From a checkpoint of a small masked spectrogram model: 1.13M parameters, 26041 training examples.
Rows from block 7, named by matrix and row number. Rows with one number belong to one attention dimension. Each number is 128 + 32 x the weight over its row's rms, rounded and kept within 0 to 255. All counts start at 0. Numbers have three digits each. After the name is the row's rms in percent of the matrix's.
# v: attention query, key and value (stacked) (model.blocks.7.attn.qkv.weight, 384x128, the v third), inputs 0-63
# proj: attention output (model.blocks.7.attn.proj.weight, 128x128, transposed), outputs 0-63
v.7 091:094136097127145135038137109072093138159137123143137134134128143133141158114097108188111110181146149068157140087146187129100091146115141151086158091110107104134131128074085144088106133114099146
proj.7 097:129102073109105126150158123154193095175186159140130124116130121081107143185113160129095163124146139143123119125123129225181077101157135107132139131128105148132109125133032153122093144130147165
v.8 075:112118116116101144162096144123024156139106190136148147075122151131148081142153135138114126172171137136135215100088180160152138123148125147166141099128129165145100159124143125113174120117127119
proj.8 202:125147146079129138122117124124114102100089128155118107133127118120133135031160160130158114112099124138123112110157109036129147122100148138104149125153157124162086072109196121149141186140110035
v.9 089:177155153130110135139137146106141086111120090154120123152159112106132141139108141164126087255116168163103058096145073139135116117104124123158111101148138170124130162057120131067178116150128119
proj.9 051:163132124152156125135137147099077155117077132111118132166131131170176135176165083144149108110117116122157118187129100025060137143179085113108047131129117112105116129185163106134138134109161146
v.10 076:102126092143107121215128120156085094139109159132196139064148157108134112135156163130159168137111181133115175144136095131149130110114083093153125113142195143129105146112212160150121124149148122
proj.10 082:165156170123132121129121136106044156049088105115118105104126137207158139136152108113136104131118107124127086150134117044065157165143093155125125141131137109131107112132175096164144127131113105
v.11 085:196110107112128115203112081074181111160128122072116156084143163126126149113117100151132134154158148121100143121103096104119072143108113111195109148148135198154066114120125077152154108178145144
proj.11 107:130160183129141138124105137134058166076069091129122098128121128194147125128147120118140123131101113134137107143129106031085172165131093147108144147125128123102099128117198122173159131130120096
v.12 113:137123144125124138153122096120075116095103155136117186094128100124145132098221127211121148135102095101179190114122135113133119119115119086171118146114093118112096117153187117111080095143098120
proj.12 044:104101161114152112135095124118121146143106138128157131088136120128048076186165172122121132077110178115124167155110141192178180138142151121160094108123121168125186092077096121153140183110193102
v.13 086:051152128120139155176085130133119151143110086107162149073136146118112078116130106114109130216166095074146107136122118120120166123125128139093138107135112029111133126153112154125123115171163149
proj.13 084:125125140098082136147121146129136067118140137154132116122117130101139126004123158115149133088096126156122131106131118116170150092071121120126135132149143133204115066102166106143155195126105077
v.14 057:128127143152117146143131137171137108107185153111147120077119113099133102112111100130129155152150109140087115100138082171132114133117141151119136123138165118105102163111210097138145122117077124
proj.14 094:087125098091129135128141128140170089146139149176131145146131128074106129068133180120139113106120153140119132089145094180192106081090196115119149116145149139162104077103105147130121192151128092
v.15 075:169091145141114136166107102177130121115201150114147138159102131118146146113150128092165160140154107136104187158122162147144089154086094103104155108151126173065110139138148092129136175173156129
proj.15 128:106105084134107116137145130147187129168166162133139160120127135095104113156089141133104158132142157106139133145114140252187084103129151129145114118108088132133123159144052168114095117134126166
v.16 079:105188156139144179099101136106134114117076105160106159209126090178096140102122101114182075104150171091147082142129132109040120140092160136098103153122210175148159152101176170178108076085121134
proj.16 104:108094084150104109129149138126170126165181157110146136117121124085111123212095117124087157139170110140114147150114151216138095123166113123139111116115091140122173188157048161096094084125142192
v.17 093:087148119125088137150178171120110144111164179164122142041105049126142111124172154133108152121106110157127169176188149120074150118097105130105160129116123102127101140115096107174095136159147127
proj.17 089:158164132157189138112115131111079154119090071136117121173137132163137116052172119122142131125105144128157086126117105015085188181131178105103136140131159103098111095080193170153169143115128071
v.18 074:117090110150097087157178143146084121200123140118159161071124126121065114141097145130165193124104186104161135081091114111141115075086076111061097093114169043156151077144129157094151104135192101
proj.18 046:117164172135137136076078134116093149093080079089122120117144140174122144169157137114140074161152087120134109138159113054070162137134123167143114156128165136105145072147191054115154119128116148
v.19 089:140120130150148158065083108194143108100056149185136124213130120110125118106106153186113113104147131199106105134129132126107129084098186170124119157109180110098111098155105117109100133157157141
proj.19 130:143147138113175138109129138103078124089097110138118107136132103139132116052155132121168103113106111132120102107129109015108155143104124135103150128133178125137069086096190129160168166136118060
v.20 094:160153175122141135151076104068135112098143150114135129207145168142242103146127141108064069102101128205081058142069148156177157106120161151115122176120175127180103114187121151141079088127101126
proj.20 132:113106087118107114142153139140191118177168177123133151121122127082097134158093149138099152136140161130121138152112149248200094102129116121132132111131091147122138167149051149136094114129119146
v.21 085:144118154142111140086167163137063143182054122076127094204094150153164146145068147124125167087106120183125169101115156128067113121146152046106169132135147113137157087169103122126191140143173132
proj.21 072:145116106112123124107145131134192147167170154139127144128127140107160143154125158133108144141156157116111144128112145255145087109115141129147126104106092156129174137152052108097085072113121158
v.22 083:118135171122138159164100094155131161110137121144142144138159135127141150119187117150064155164156181157120195051134190099102120108096126081092118101104099124153101119082132098137092080155177127
proj.22 115:126159137085139138129119130107101090096103125145125112143130113111145116042144149117153117113103109143120093090147099023130135122089141131093153128149158125135094083110179158137153197149111060
v.23 116:165143124119171174149064077167143129100158111170123121107143120132135143133180153161172117086117144112135127175133103145165137152143097177055114143115109099173150124100173118132117114081103117
proj.23 069:138085111153088089146149150104143118135155142072140136126123124122095122208097104100080171148153118116130148173115168210158102145165085128164111122129080147112162174156073138103121099121120199
v.24 079:082102136125109130122077143114139195139145109143105093183164189075127147110139104166157133047125103122127067084139162155194098153106068112129100097103086108174141094082150138111122083136153102
proj.24 109:090110093102074121141138137168183081145168166141135151142130131075105126122128161130097176134151166131128148110153127212191091103119169107123130114131082138135133127137079158111091176144110127
v.25 135:094136133106134122170125069144125117131044167138131116168132127125083114130088104124144114137117136185174131088128171116025107136121151099167117129136189079105116134122159114114101118147209118
proj.25 044:183174120155138125085162137063102195117103126067151140082128101159187154164116130109112134163145113084117116175094127151066145159177068106079090133101109170132186127121111070096143102114102107
v.26 078:109114091151130083127124119127089149155131195156149103163125102134188089105155149129156124156135092119086156077143164154081131079128104158136113096149091116195120141146100101126108068143149145
proj.26 165:147144164115160137116118122114082124087079094145110092144131120159139128077157123124157106112109115146125100116143108022100158149118137143112144135137169113126098094105215123141165157131125087
v.27 095:190130174152147169138048151126149159144121124139144086157132146150170131112154115131021108181146134145114093159120077153187188096141175117080115135109153167127065151118096110120086198108095116
proj.27 120:092119094102105131139149122140187072152155170159129145133124136067122124086120159135137152104119159152124129097131110195198087094102145122123146105139131129149100121116095176138119182144129108
v.28 099:105093156120081123148140176112043175133155145097137144148137145141164096136124142153077162106135144156112112053124131112123086144112080113181080099139114144162153095143124145145104091100149139
proj.28 124:104124099080108131134128114135202074158152164170134147127125122060116145087129182144111151151127162140118119109160110206191081063099192124116157113146127137147095126150089142112083161143128114
v.29 100:180144115118113100092181161124161099145168068096126103066121106149170129117037151064153108164148115134121113101116095144070108099115138208159111158124233151080139138136086106104121183131125132
proj.29 050:164145168136183132110112119105100199101113115134129111102126158173158141176138120134096060121126081094130098155097149175075169157152133136157116122124121134148145139160124058139110083098133150
v.30 089:120101143118154190080092148117163125097168133165162121139090141151212101114112147141044100161095140202103120072140102148150147119173132161163088110146128142138105170118148082127107132088102121
proj.30 084:146149139081137143140111136096119078117106139159127115140115125101136125039140160138127140120074138156123117110136103081165132103106152129102167114162156122152066087092183131140133193140132067
v.31 098:186068122143139094169109076116079116154098165126120106151126136133131135113094122112136161086129132201139106133124090130193136095126069100068161130143149123104159109199120118156140142127112145
proj.31 146:068122097094110134129129118157180075161148154141133137130136136062107137067128189114138128117127162134124121106140116175212088088110184137116150112142134136150086107114092140136115185150119100
v.32 093:127157124143118074072083105121131147118143204131131053162124126132146136135109105160109130160191103050150151132171117126127128076113158210122135119127149140159126097169055078076169154158148117
proj.32 228:100100085108095133148146131141194085173162174132137159126131142053102134137109153133115157107128170151129130126110130234191087095113114120142127120138090147145140119138052166136097113123129155
v.33 085:089093072099156115078196071120068108147130086097118121112096090091140125106097095102148152133060158071131159143138179151122127110119142096093118121127158119127063127078139129152176165139120161
proj.33 071:165157178140118140128100143102091149073076095143112121159135174174136137101161099119132101120147114161130114109130095000073171160139125129116147168102161129117092101126172096130153141133130089
v.34 087:166068108148143106159225092157093087125133194107128086132087065121094103123109139128152138087044107197103128148170177138122114160153139104066127075156135153086135155138124172190155111119108135
proj.34 051:178173158156117134116117128103093172130125066109120132097141205197155139116150066116139073126214109092123125096096105059053135140126130182190113177096148136114157087103142048130155120125120120
v.35 100:139168127125189172088080150098139156119160116127119096048115083153168138119155143149200121162169152158119126153098056115086184143112127101125113154131116098134152129121081092083077111117133133
proj.35 072:134093143150093102160125110100095124094092073097136099136113214113090092164093089143083146114107053138119154182127163091104154149126093198171122139102131118146076138135195125190172091138148143
v.36 087:126091162150093148185160124199148125135135112147164162135100165103086127152115142134037108056133169103109106133145121154111157126163095141142131139092215106081128133156132146128120122120127120
proj.36 046:148156130192163128087132134124108163109124103125133125084123046171153114153129067107187089150169142095113123107102133102000146145131062120114116144093117125109171157102139111090142132123089154
v.37 080:135083062124160096172206090078098122123104172125165078142122093089145128107098122116093121105057106124128097161155173133140133123154164152098138110118170155100145139150127154088149032151106112
proj.37 054:147142154148063143117129163139075156170136091079117132112128126195174138107146092124162132135185078112133156095122145034054156150167082137178113167108121152106169127097135061143173120126115112
v.38 104:109163146128076119104083158199190104134105114088143137103157180150084109114171106126105115117177129081097138164152154144161116130159090187108107125139152163095186119164168096151183189138123110
proj.38 119:135124099162170128129137103117145147172148168155131155136123104138163129200126104144125123124144140127132104130095142219086120154123093114134109128141071140130176138135068120103097077115110213
v.39 107:115114144150085158128136186150156095105131182035117066162126134144095120110136129159112121145123088116125093152107120117185103092137124151094137094093114157135188111158109149103214151136106109
proj.39 110:158128139176179127132139108104112187133158090120130162120140148173140121188099055166163128101120092091142142138101185153079139171110101114164064159142102106094141139136142089151110068079166223
v.40 112:065088126137095148069057086221157106127102185120108101196143159116105090135155152108131140124077084138122140142210083128125127152112137168158089143119156091085108141191144090100069123181171110
proj.40 092:201125093127140104149165115088185131144164103113123179112126107098102146092123137133111150155140223129112103131064117212203095136092143110136107121125092163129131183120045145145132170127083117
v.41 063:150091081167124097101218132146043140105117183099161081144117054150122126122097126116115168148085115126161115107146210182165074139120163144088175102142152195132153118154126123181140092121090105
proj.41 154:170152180140158138132099132123068178084102073106118103130133148216151126125142095123150096112125097129130129131130128015058166161144094138140125155118151119117137104124193090138151102119128125
v.42 106:066126178134158195170072109160163147141128093198102161157154201126095123114144117101092111115128110102122123093161114128144144125115132198196148192122206115139155122142150077136090129129126152
proj.42 089:161111094159152110093142161084113137161137131060144119117111027152137122172115114072177133155122177147093110140108133164115108161128099065111131092131092159082193171116097156105185104126127143
v.43 125:082141109136183180070066105153135154130190138136131104140103117135140143140136119158165108167129128038151109121151081146145167097094154255122133135142203096111131137184124110102102131093079117
proj.43 090:090093090107058118164171155103153086165142151113129121121109140059102126072108150092141170098112127170116149109117132178191082118117110098145148111138096160170136125123089178148140125129144099
v.44 086:092191182123112181118050161185224114140098120175129126123126161139094138140134151090092123130138135165138143140099039073124153108121115128169133189129113094095153160127153122074123111161161131
proj.44 031:186110115096216097138139088099114093087144139139139121147107035090148117122120181158084133144067135096117115171083174114155146151099145122097109070181100145149101132119114171153121155129096127
v.45 104:130178140118137132084104105203203131118097162135114139136127132153126112106169120055153121126096137120149137157154066125086072101094149076137118161123127111116119150120186101108080150160164115
proj.45 032:209111151071142102155127124082164104114115139152113142177120123100145138111144178157031175146099138161120093164070128086208123139112190100158133103169100186150087124142104162108102153136110103
v.46 115:096142137114095156174123121193134125117159141103106158122105147152059159149125116139167167090141093043138169123180193121162071125139121143100136108147029146171112124124141076144135176122117115
proj.46 050:176123101082185137124102157100103167140109140135133101137131090119184109098116133158076093171109106165129097125072100158168149130096119109127140108175177129131122076129131155147139095103172095
v.47 090:109053138148133095188210114112081095113137140094114111150116173088070161124082147108131144092070085116131132149157236126160113139156095147077123098155094137134126101122184125145104128104117109
proj.47 097:151176136150143145108098144136070189150114074110117130111137110248171125120144079124132112174152120106128140105089121071054175176144097118128133137122150111107151111101138096147170111110149116
v.48 099:096159120147112128207070125102114087155103156091132075033107157081126124143121154106074161124122181015151152137130087162128181151149103115081146106137114124139159156094125092123189135133162090
proj.48 210:087124064093106132143129125148185088151163180161151131124120109057113133091130189119087137130124164099135147095133114241187102077109157140122152111143128145144124113116072159132125161140135088
v.49 116:137137166126111104098101151154142136104152110086142064057119134140171109131133142057120115173126177012129192143187061139179153147148139095119123130110187122156125168131157086119146152062092114
proj.49 048:059121132154052122118136129124173092192112181103140107092116127094106154108104157098121153164123219084137155064158137179155096083108144118102163112101128138153103125131086111123129077144120118
v.50 117:019120135124134132135142144100126146191129119126124139086136141106169113114101171093184153180111069129104101104175169119084138142112187104172130109143153166083140103124099123155168150177146136
proj.50 043:093105104080115132093131109131124108118148118148130139126097105123112112155140187111097168158076075180130141151150119150202140113151128128171117112140108156089178134128127165182163171152129104
v.51 105:117144150130119143129149244136143119120205139124155179097118118128107139098107133106080145167154151111123217090104144103143123134109103146184163105156084214084128153114141123100105080115152149
proj.51 086:130143142083154133118115166103106093098117130165130088140132124113140130034170156104134099127119151130102093092117115033133141121097135145128166096149170131152095075084137143136148153152106049
v.52 126:186118093139127093099091096109102135156141195131109133154153134124072143136180096208160102118088136060146131092080138106114124123137074172144126136123126136180129086109111153151156074098134117
proj.52 056:229132097163166112194123138125093153150143140112135135128148121137138139129125083145140136081085136115142129159058139140107144163112000132137090133168096111163109142122172128113102122071140148
v.53 131:074116149125154100097094124148078138176152120123090180054153158132100118129109123133177098228156126131129130117164171169164132152143115108012153111120100054137138137171123121097163128104147123
proj.53 067:110111064119149131144150124116126159111144159130135140115117105126129121140146132125114096177110152165122114127111098182169125074116138081066175106109137104135153169186078189113123140121160121
v.54 106:103126137114076139072103132125111130160122143106133100166136100117145138111117118071152153177117153125140088090193102170134170141132097195103163122150155192124145086092093122117182133090134124
proj.54 073:133115111164076131125132129096074165137102127050152101173128127178153139195150107095157155101150096162142131129144118092076144119151045116139103112109129144089209143103127125115191050126118140
v.55 098:093115129132172136088132074117124102094076117071107149123122109126107135147147150100200141034098176047190158196153159107158128111136113074108096120142166090141130160138133116114143175141141144
proj.55 138:147136192155141131105129129145071160074065094107113116120139142169139133129105077130171101108109113148134123149141119035068177170137090150106126146126162116113129121127204092151164072119133102
v.56 116:080121130145208136171092126164147159102177132139153159129129163132175113111145126107141103099165065148131061197087093087140141119171110136164103155120105086139199060160143123180146160129129155
proj.56 061:062125112150150137152135127156168101188145141128141193115122154138124100162096121118152128123133105124126115108137168191119089135109148133177113142111070137112170104156094117152106089136125194
v.57 121:043121114127137155145102081061132166170095125126154101136141134126136109096147120219142173136132112126148103148141117131123159144156111146074177132115079130190168111216132117154110122115134112
proj.57 067:121136124096173160166090094137137125107065110143131113183104114182138093134192140145098086121057124131147101109163107075116127133137160099136188186159118130112080087157228122166137175116159108
v.58 103:090130106124117140120172163133043118104083121045136100096152152135097150123122118157135111068116153057159170107151147117124101091114159105162115103116100113166116129111124140111128069100133159
proj.58 079:103112096091145122122145131130183087111140157170130118145132145062124139092117190155099147098085174133137131120131098188211109090112147114122135106171141110153099117137106177110102167129136113
v.59 128:110142140130122152070114213156055125140072165145154079124122164118149121147129131107080125093122094197196131184167098113170131094111125089064119132115171089191103110141192152101097125071201133
proj.59 080:070124121158138138122134138219152133138122160095138099114120121126112119222085133146126152096116130102171197158155145196112134176162113108112106133110097100096168140176100122071063056123151216
v.60 076:160072136157122090071122162133117147152116166160155141092140150117093141158148161100121119208091100133090098076105144151134084100114122155097127115146161170151129082101157176165142109113175151
proj.60 065:107092047126128115119137133137169104142185188144155133137111097082130118132123155141113188130136159144124151118101127204200095093123111094135125102142095137147152187118066166093116164126103151
v.61 127:101117105143060122229074166182111111191188167138118139136106117092153113142146122124141107135131161127120136116123104130038143100129114186083142127151119118092145125074159145109106141081129094
proj.61 100:164155140132084151161109132175097114138122090137144118097123110174077123185136091119118102149096122125126156173103145115107117130162098157127105121110096141100162107122206103101126110127169165
v.62 114:186108119146088123159121070130129126142170083109084131147101180130159139144122111154138118154097091152100086079156124131104117109122144079130105129133209146105133159195099087159123142184150128
proj.62 102:184135170153135124123113106115073168083105094101097123117133134193131127143136092144155147140111089144106140123110137007085161144165105133118117146112137115137118143126177107153158139131133114
v.63 104:170122137122185118179134122094157131087116073170131156124134137113158143132161127149093106244127221190092096125105106142163159148124118080037132133119111078141132156147184133121142122160126115
proj.63 086:154134151186126106123112123118092184118158112086126149116128125181170125210136092151097109192184115102111148158124134109075157130141138136117113134079147107087108184166103104110143074131144162
v.64 106:099148096119055120075157135181154098121145097167126144112109154181112127124105110173128116132178177139143123158144134103113156102098163188114194165130053136127061163153059125076098138102104136
proj.64 086:152136142089175146148120124099100100117113135162128109144126078114177132019170153111139112099085126163114085094143093053122149119080147125108175118167170128177077066141178130130132155126130074
v.65 095:148105093139074125036135099109114143155093114109108136237114115140095151123114139118173100113140092151131137114147112138059107149129117232124086110134188096080113120147106088073104130152189137
proj.65 110:100094089138080107154161134125169117175178158103141143127114146091117135172083144145109180136144156143127135149105146251172089065139135106142129115123080142121124175145057170120108094135125165
v.66 067:147139106133141121080181109140163093124147075122145184161154140137032147123120096121181151132119132122142127133132109187073105134108134188107094153089180101077119091026140155089134150150100160
proj.66 299:081102077125088119139156124140176100174163175134139154123120124071107132139104149133117153127139155136126146124129133240191090089125152116135131112129103137132138162129047155117104136132125142
v.67 079:141076116117188109162140131204158091150117158132158109080094106083151100107115125129118155113117122166149132135112109124155114123131162065067148144127079124131085116052134172106153143126126124
proj.67 089:139162166127138141104115125126082139081085095141114099131128119169156117093159115122153102128118127121129112131148115000085155160112113149111128140141165114133096092103217101160170145128114089
v.68 126:140107129130100094112134150083126121160060158128147159136128105126109116134085123107150154096112094117169212122116084133008112116117119117151117127138177141095118125137107113126133123193164135
proj.68 045:097116125158123107119132142178119189120127141073139087080107144154090090198049136145135110150125127140138149212082161187155133147151069145103109137112078106052126194104123151171127126121088135
v.69 121:148122122134181161079103157154188108113213087132144108134136095130131119113079142128092123116128080111103064140108074153176169115136114190140146127143115138108157152190109157095087122077087114
proj.69 071:115119161156112130138103117152073148123089089105136092126122152170169116134149083094135112108095120143127122117115135051040203174146083140127132114133137119129115122163185102141169034127126136
v.70 085:108110102108068137046156112106089133130126092147137139222117149167142113145129095137150130105153159120134174095161144157115093137152146131079163152150160147099116106103082146110116123103109143
proj.70 196:110104090134096123134144130135191117186162165133134161126121149085098129172100139138106156143148143135127139139112139251172088099141127105149123120120093143122154164139056158104083111121138165
v.71 070:189150169138132131084090073151113106139159055137117171133132120160096139147141167124165129170124195167122116153120129145106109157105135130044108129126116116084144112159151087168121164160124098
proj.71 294:098108081138109118129144125139175110181183153130137150121128128086105133173102147138106169141137137125123148135120141255180086092143158125145126114126099136123131167140033144111099118129129174
v.72 106:132128141118100128115148106164155123102131045164148121163111128182100134102103110102150147143163146093154126186127089116112128133143102222058156153142101123065147174122109097130141207114118103
proj.72 056:146107090106131119115150114124150080174153173126129127148118106055153130027132142133128178107078134192123111114110106168166098089100188105115160094153164136170043089129078164126151151123141089
v.73 104:051158147144146121095122170109131117125171142134124110103087114139165123112101132128130130107136064082126129100129195137147176104168177147163152132112082107126157157187080175102044092125145152
proj.73 054:111102108159104136125141114132142148163155124114142145109128157124112119184085100128147111122146139152130121120080140255130118107149047144171115141097105129097201202145085146142121069114153167
v.74 079:096117117126210137187088168088159153171145115158105086088138105108197135132111152175048108147092145163094100117103106119207191087134132046175161151142100108167114161155171154144118128073147126
proj.74 272:156147182137140136122114128123074154086079095123119109126133131189143127110157088116148101125123101127128113123134121008054174171129092142124120145126154116129128103125224097134163111123127106
v.75 093:116113117153138084135186136103088084144056209135136132188140128114130103131082121142114121092131148197129118110117124120047095069116132075114134115128143112147111131135101154128108116185166124
proj.75 111:138164141103169145122119124127099128088086098169115112135134108136150123055158140116159091117109129127120104107146097025110145134096149146097147131148175120139076071095199113163152171134129060
v.76 112:133123146114071122087169127105046120164071143091120151191132125162091116157092133147129148116138079138131179140122160120079099105133124132162132108110163167108104107165097133118128118167185123
proj.76 120:128141152079163142133112118123110124085086132166118094123122117133181127019156164130148114117106143137116108100133102026124152117092143129095160125153162123166080096127214117122134150137119056
v.77 081:103131100112113144061127097131166151079204133083146184121113095111064155117103113067138138098164144026130210120159105182112133128087125235115145133137186133128169084145117137087119141141076123
proj.77 195:148112141184125114141132141121122169137136123067124128122116133169133113233087074146109141132135127124131150164097165174096134164167065114150103133114077139087165185146096119126120048109122205
v.78 098:122146131112133126126126077171107171110139115143136151152160183133098128148143122156110088139100115130119073103105133164169149139144102166089153129102255130128143127122226148129167057111144101
proj.78 068:090130094120107110130157131088171045124160154143105138114110115075186170164118129121103173135165090118135139116112150197067115086165168116121123107141091127131215145167052181051076174142090164
v.79 079:160110127127083124100167119089072152125115135121119143238158129132057117121108123149187132097169079131100164139183168097058086113109116186043104120129123145110084129128089125136081174140131149
proj.79 174:108116086087127133139136123136179082151156166154137144140124125041119124055129179134122142115115156137122127106135106190198084076102184119116162110141137132152091103123075171127106177139136091
v.80 097:146133066144131126162137144047131083140132134075122105129146156114046138123124154143141105099126160077134146085109125130088084079113131168148091086134145101123083148108082142139189085202143120
proj.80 035:176113101097114118157091111124056111051087086126137142160139071070127109077166154172166137103060068154127137126126135150143158137071146173105142094184136146149089149129182118156144158127140111
v.81 092:131136125117111085140118071132079135146083156105137053085104144110152071159159154160142191119109104116104144140132139115089125137145155110174124131089173090154123101159118163120133109108190146
proj.81 052:097104097126124128180144097161159089124171181095144151158106102073111134104114153116128134120117159122132124101152133198195100098108151065084125133128121128141139172139109129125079125123130167
v.82 082:148106091106128144186187079089178095149150175063117157155111122137091156098114130116126081000118162038164213100142152119182109149101119087140103109161119131125150143114113120142131120157135096
proj.82 046:120099105092072110145133113145144118124140157113130158152141145096092140123121168165071153142124121127136153148107163247228128097127153162130143116158095151136132140155081135143135119125171129
v.83 107:095132153121128175114121187171097130087153084160123157085098095138154159092149140084128115219169190151126122153141140098136181129117139119031144122135140075119131161177159119084131133082112125
proj.83 056:129148177143143135066122145135112166117110107144109077106135164183149123117139122159117108143137129129123133156131101061070144132132123148121147131110155078104089070133185098086149117143141109
v.84 125:076102128106092091147120139089124109145105092117143128073124128123154114158073136029126170217110105079090156079179156175154146145123157097132128117118174181090113140124067078143161151164137140
proj.84 064:139110154146146134157138133103120107184157106034135090148078123156115125075173138147105106117145129128112157174144117097102102201179085131098147119132134145122153236123149129139162144164129101
v.85 137:104104134123110129107142148084056125175081142106140138105138116130067099171072144128154159110131136178122165140147246157155110117137123086090147110118108109203070084101129142141151145106202141
proj.85 046:080112109098154137115135156129114127109080139089139129180123072104172109131122129121171082108057183123155168117176098192187123156092063088093147107160144135129120138132138216117097062104105158
v.86 098:116173103123129171154156135173121122096135162143112150071119116109167147119123112130141120090126143138176161136165159142109161126125150134081143145159136096126166136157153096059117150125150101
proj.86 048:072113138098077167098135144184163139129154159160090127140145145102102146105129162145063172138144140127127151153132129099152131044124141143079166139128130101147085063136123073134110183143139107
v.87 103:178131121117097090120094158153129121088146165112129149196123149148208115172098123110086128091169093150137144138142119135187133091124164121116109146118152162113085161120111121088114126113105148
proj.87 038:110127113162109135118154175150159101181176151132132135079128081099154109133143113062149095083204170167118157116158163140111102138132112103136128115123109192121105151137108186064063123137078160
v.88 087:184134127158153145086066094124130186087130134160136085142125109133149109130182087195185140114147127149107091170111076145150184130153133206115103177106116166109159120203119133125115129119062137
proj.88 044:167140154176138127136134132113120164128138110102118122081135152177141115151127059099175113116166112119117113110122127043038134139152085110140109177071144114121153104116150056138149106125103129
v.89 095:134106155137115147185119090114053102170123127091142110096136176098168139154133171106193097149071153211143113123185109127131158079142113138132089143118144085135088084136116152145087179146148120
proj.89 050:138112136127095116132143114174083108083110110131135111163122129135079143083145172084133122087063127180129122119134088072154160149118162120066119117126162100131116039064218161139159100124154111
v.90 081:056121138089162146075178166034120144118104153116146130138145158101048143107070162095162130061157126097182152127149151127166118098138167110143130108172082124145124120063120114127150136157115099
proj.90 034:122125133067117129101100134126069119075055093130124131152141165137123147080134157152085104097097102143150128152124123047139185149102108169129157124172187134137085057105148160162175114111162079
v.91 102:170129170130143163075073101144130127095126158176117119162126105159116130116187105211080136130164118175154100151117175153166134176156130149100194155146044147163170111150135119172112142102080140
proj.91 039:095143126123127145104135120146178139167139177161117137105139147172161148192084099147106168138156121104147097116115111178144123097168136101175129159110123122128181092128039123115113103110095130
v.92 110:057104118136155165175199132146170128143200134164142152119100108136128122105110138128147094117160079169162103144124173127061109099132138164148170145145091120037205088147148158115125133151117142
proj.92 062:093142118054146157134121129141099113115109097184119129220082145115150149078073099167123156116120110143112095121146102059092145124101120136134116116133152124144128101130154186184133196161126104
v.93 133:109155122121122159127197147124112153065092128112167084131117121124164133124145133130133144023112117117178139150161093110125132110131163114216129151141148107101140123170104106089115160108151134
proj.93 054:051085133142108112114158132155171083084150169113137140140140200077079174163118172121069137108190153115133144151154152099107107078111122138129133126127179148163107085144077080101088117133144155
v.94 081:105124111158124111157053193127106123160114144152197099161155146150142082163181155086138153108109117174126137118121176142141154093128126198093137141099192123159117085114167137148124127128212135
proj.94 035:056099082145125129137155159149163096147139208152155131149088073111096123195095131094177162093129156123144143098171130224137075126130078065126113107134106129105124134102106159096089127118114187
v.95 101:165080149152059081192153180164160112133171157132148122130112141126121090131090151102119126108097102162104146120157069101116113109145102154245111097124139158069098129046103144109077117099112118
proj.95 073:192140145170122145157135145124090135120146097087123093127132135152111099090158112107119147094150154153104113155116158029079155184173101153109094111093109135146127136118204133109176129138161159
v.96 078:121145110149201167162116138113174103086103138184099155109127069113082153096141121211127138065128194116122081170074162151126118160119106155181173162102130140119147130095152135105107073149163153
proj.96 126:124100101164092116145139136131158127164167157091149154118114129111119124215075119115111139140151135122130158138108171224137105123149104095140107130111067133113177185154062151118107097130131192
v.97 081:123108125103205105094148117128155135100115129134137129175108097118100125125185156133071157228116159113166095120117182132156154143137190118140149154110086123113119137031112160133113108132137152
proj.97 054:146157134133082130093140113127078120097108090145143104136129123131163114090139122103160089104129070137121141119145093034088148156108107151111119135124160116122112034105193117123160176127102090
v.98 091:137086156139073107174090153111105099160124167161128087130106144119199110130073136089075130098140098175140131108118102118083129124131130087120144115133206155132143083160076138046116176160133152
proj.98 086:098146081058137140107150127142166092152127139165113135136137148083091141052149184125139124126108150131127118096152093151212106110094209154118151117148166130144085095109119137145130179145110052
v.99 079:087139147149135186118144119140058143146104113157076150135157109102090149129146103185130065161131153095156194124183167114107131104158106143137142142164106166107148115134082087164097105123144122
proj.99 037:143094146106106123170114116145140110095138180142139096141091072127096107056144146138137210108083177166126151096105129091193120121140178090108162121137094127135117051126151189109119170116164104
v.100 108:169120105129145107049098138145221105123181191123129147085116124121074101121082132061142187105119114084137128154120124124093123106098105137088113104154170124138177107233161109137155146146139143
proj.100 084:143150185120156135138103136108061133078093113134119091112119147185158124110143118122100101129095117128132102108114135049072176155124140153134154136154147124144120101133211098130130108113111104
v.101 096:093105114110082165200147163107072127118182092108113130060151151112133143148153130169104131057124071143158181130174151136150143136119119089123118147147023166132119113128109112146117142124056127
proj.101 115:107096073126103120135144129161179114192169169147142160132125137077116120124119150139121160135137190128125148111120125252199094082116157110142132111116111139126160143117050166131123130127146138
v.102 120:096114093137148115109125105043139115107060215157120103198104088135134131121147134117077120125119083142106095112076124134097134151107149131150140102122200095127120079129103137091117121168176119
proj.102 095:177135175161129117113128128140076193107084074093115133131140165193099127198128090136135128148144132109123128197115144095071164186168083141132098156109124124088164157144166091146129101103122143
v.103 075:151077120132115075107142135158144082143142203105120136156098131074113157105136125073114164143103114134097091150083169128153104119096125102131090139127144059103102135141140189142108116144175140
proj.103 033:110176150137095141060122129150086150095101044174121100137173163158157126110163119105128073150156061090140123143148095095081161185117174194128129141116175106107137081123174072108157154125103105
v.104 087:113102137133182133129077151131083133089202076108124116146098094156092128145093116111126177150122141151152131079105074120155180152157119115059156147119113135124191147139179122055179122041086129
proj.104 055:101133097108082143169146149118187070158142152149137169118134181066117136075128163127126114109113164158116114090127107155174087080112116125122150114143134134169092089118097153152128156151137101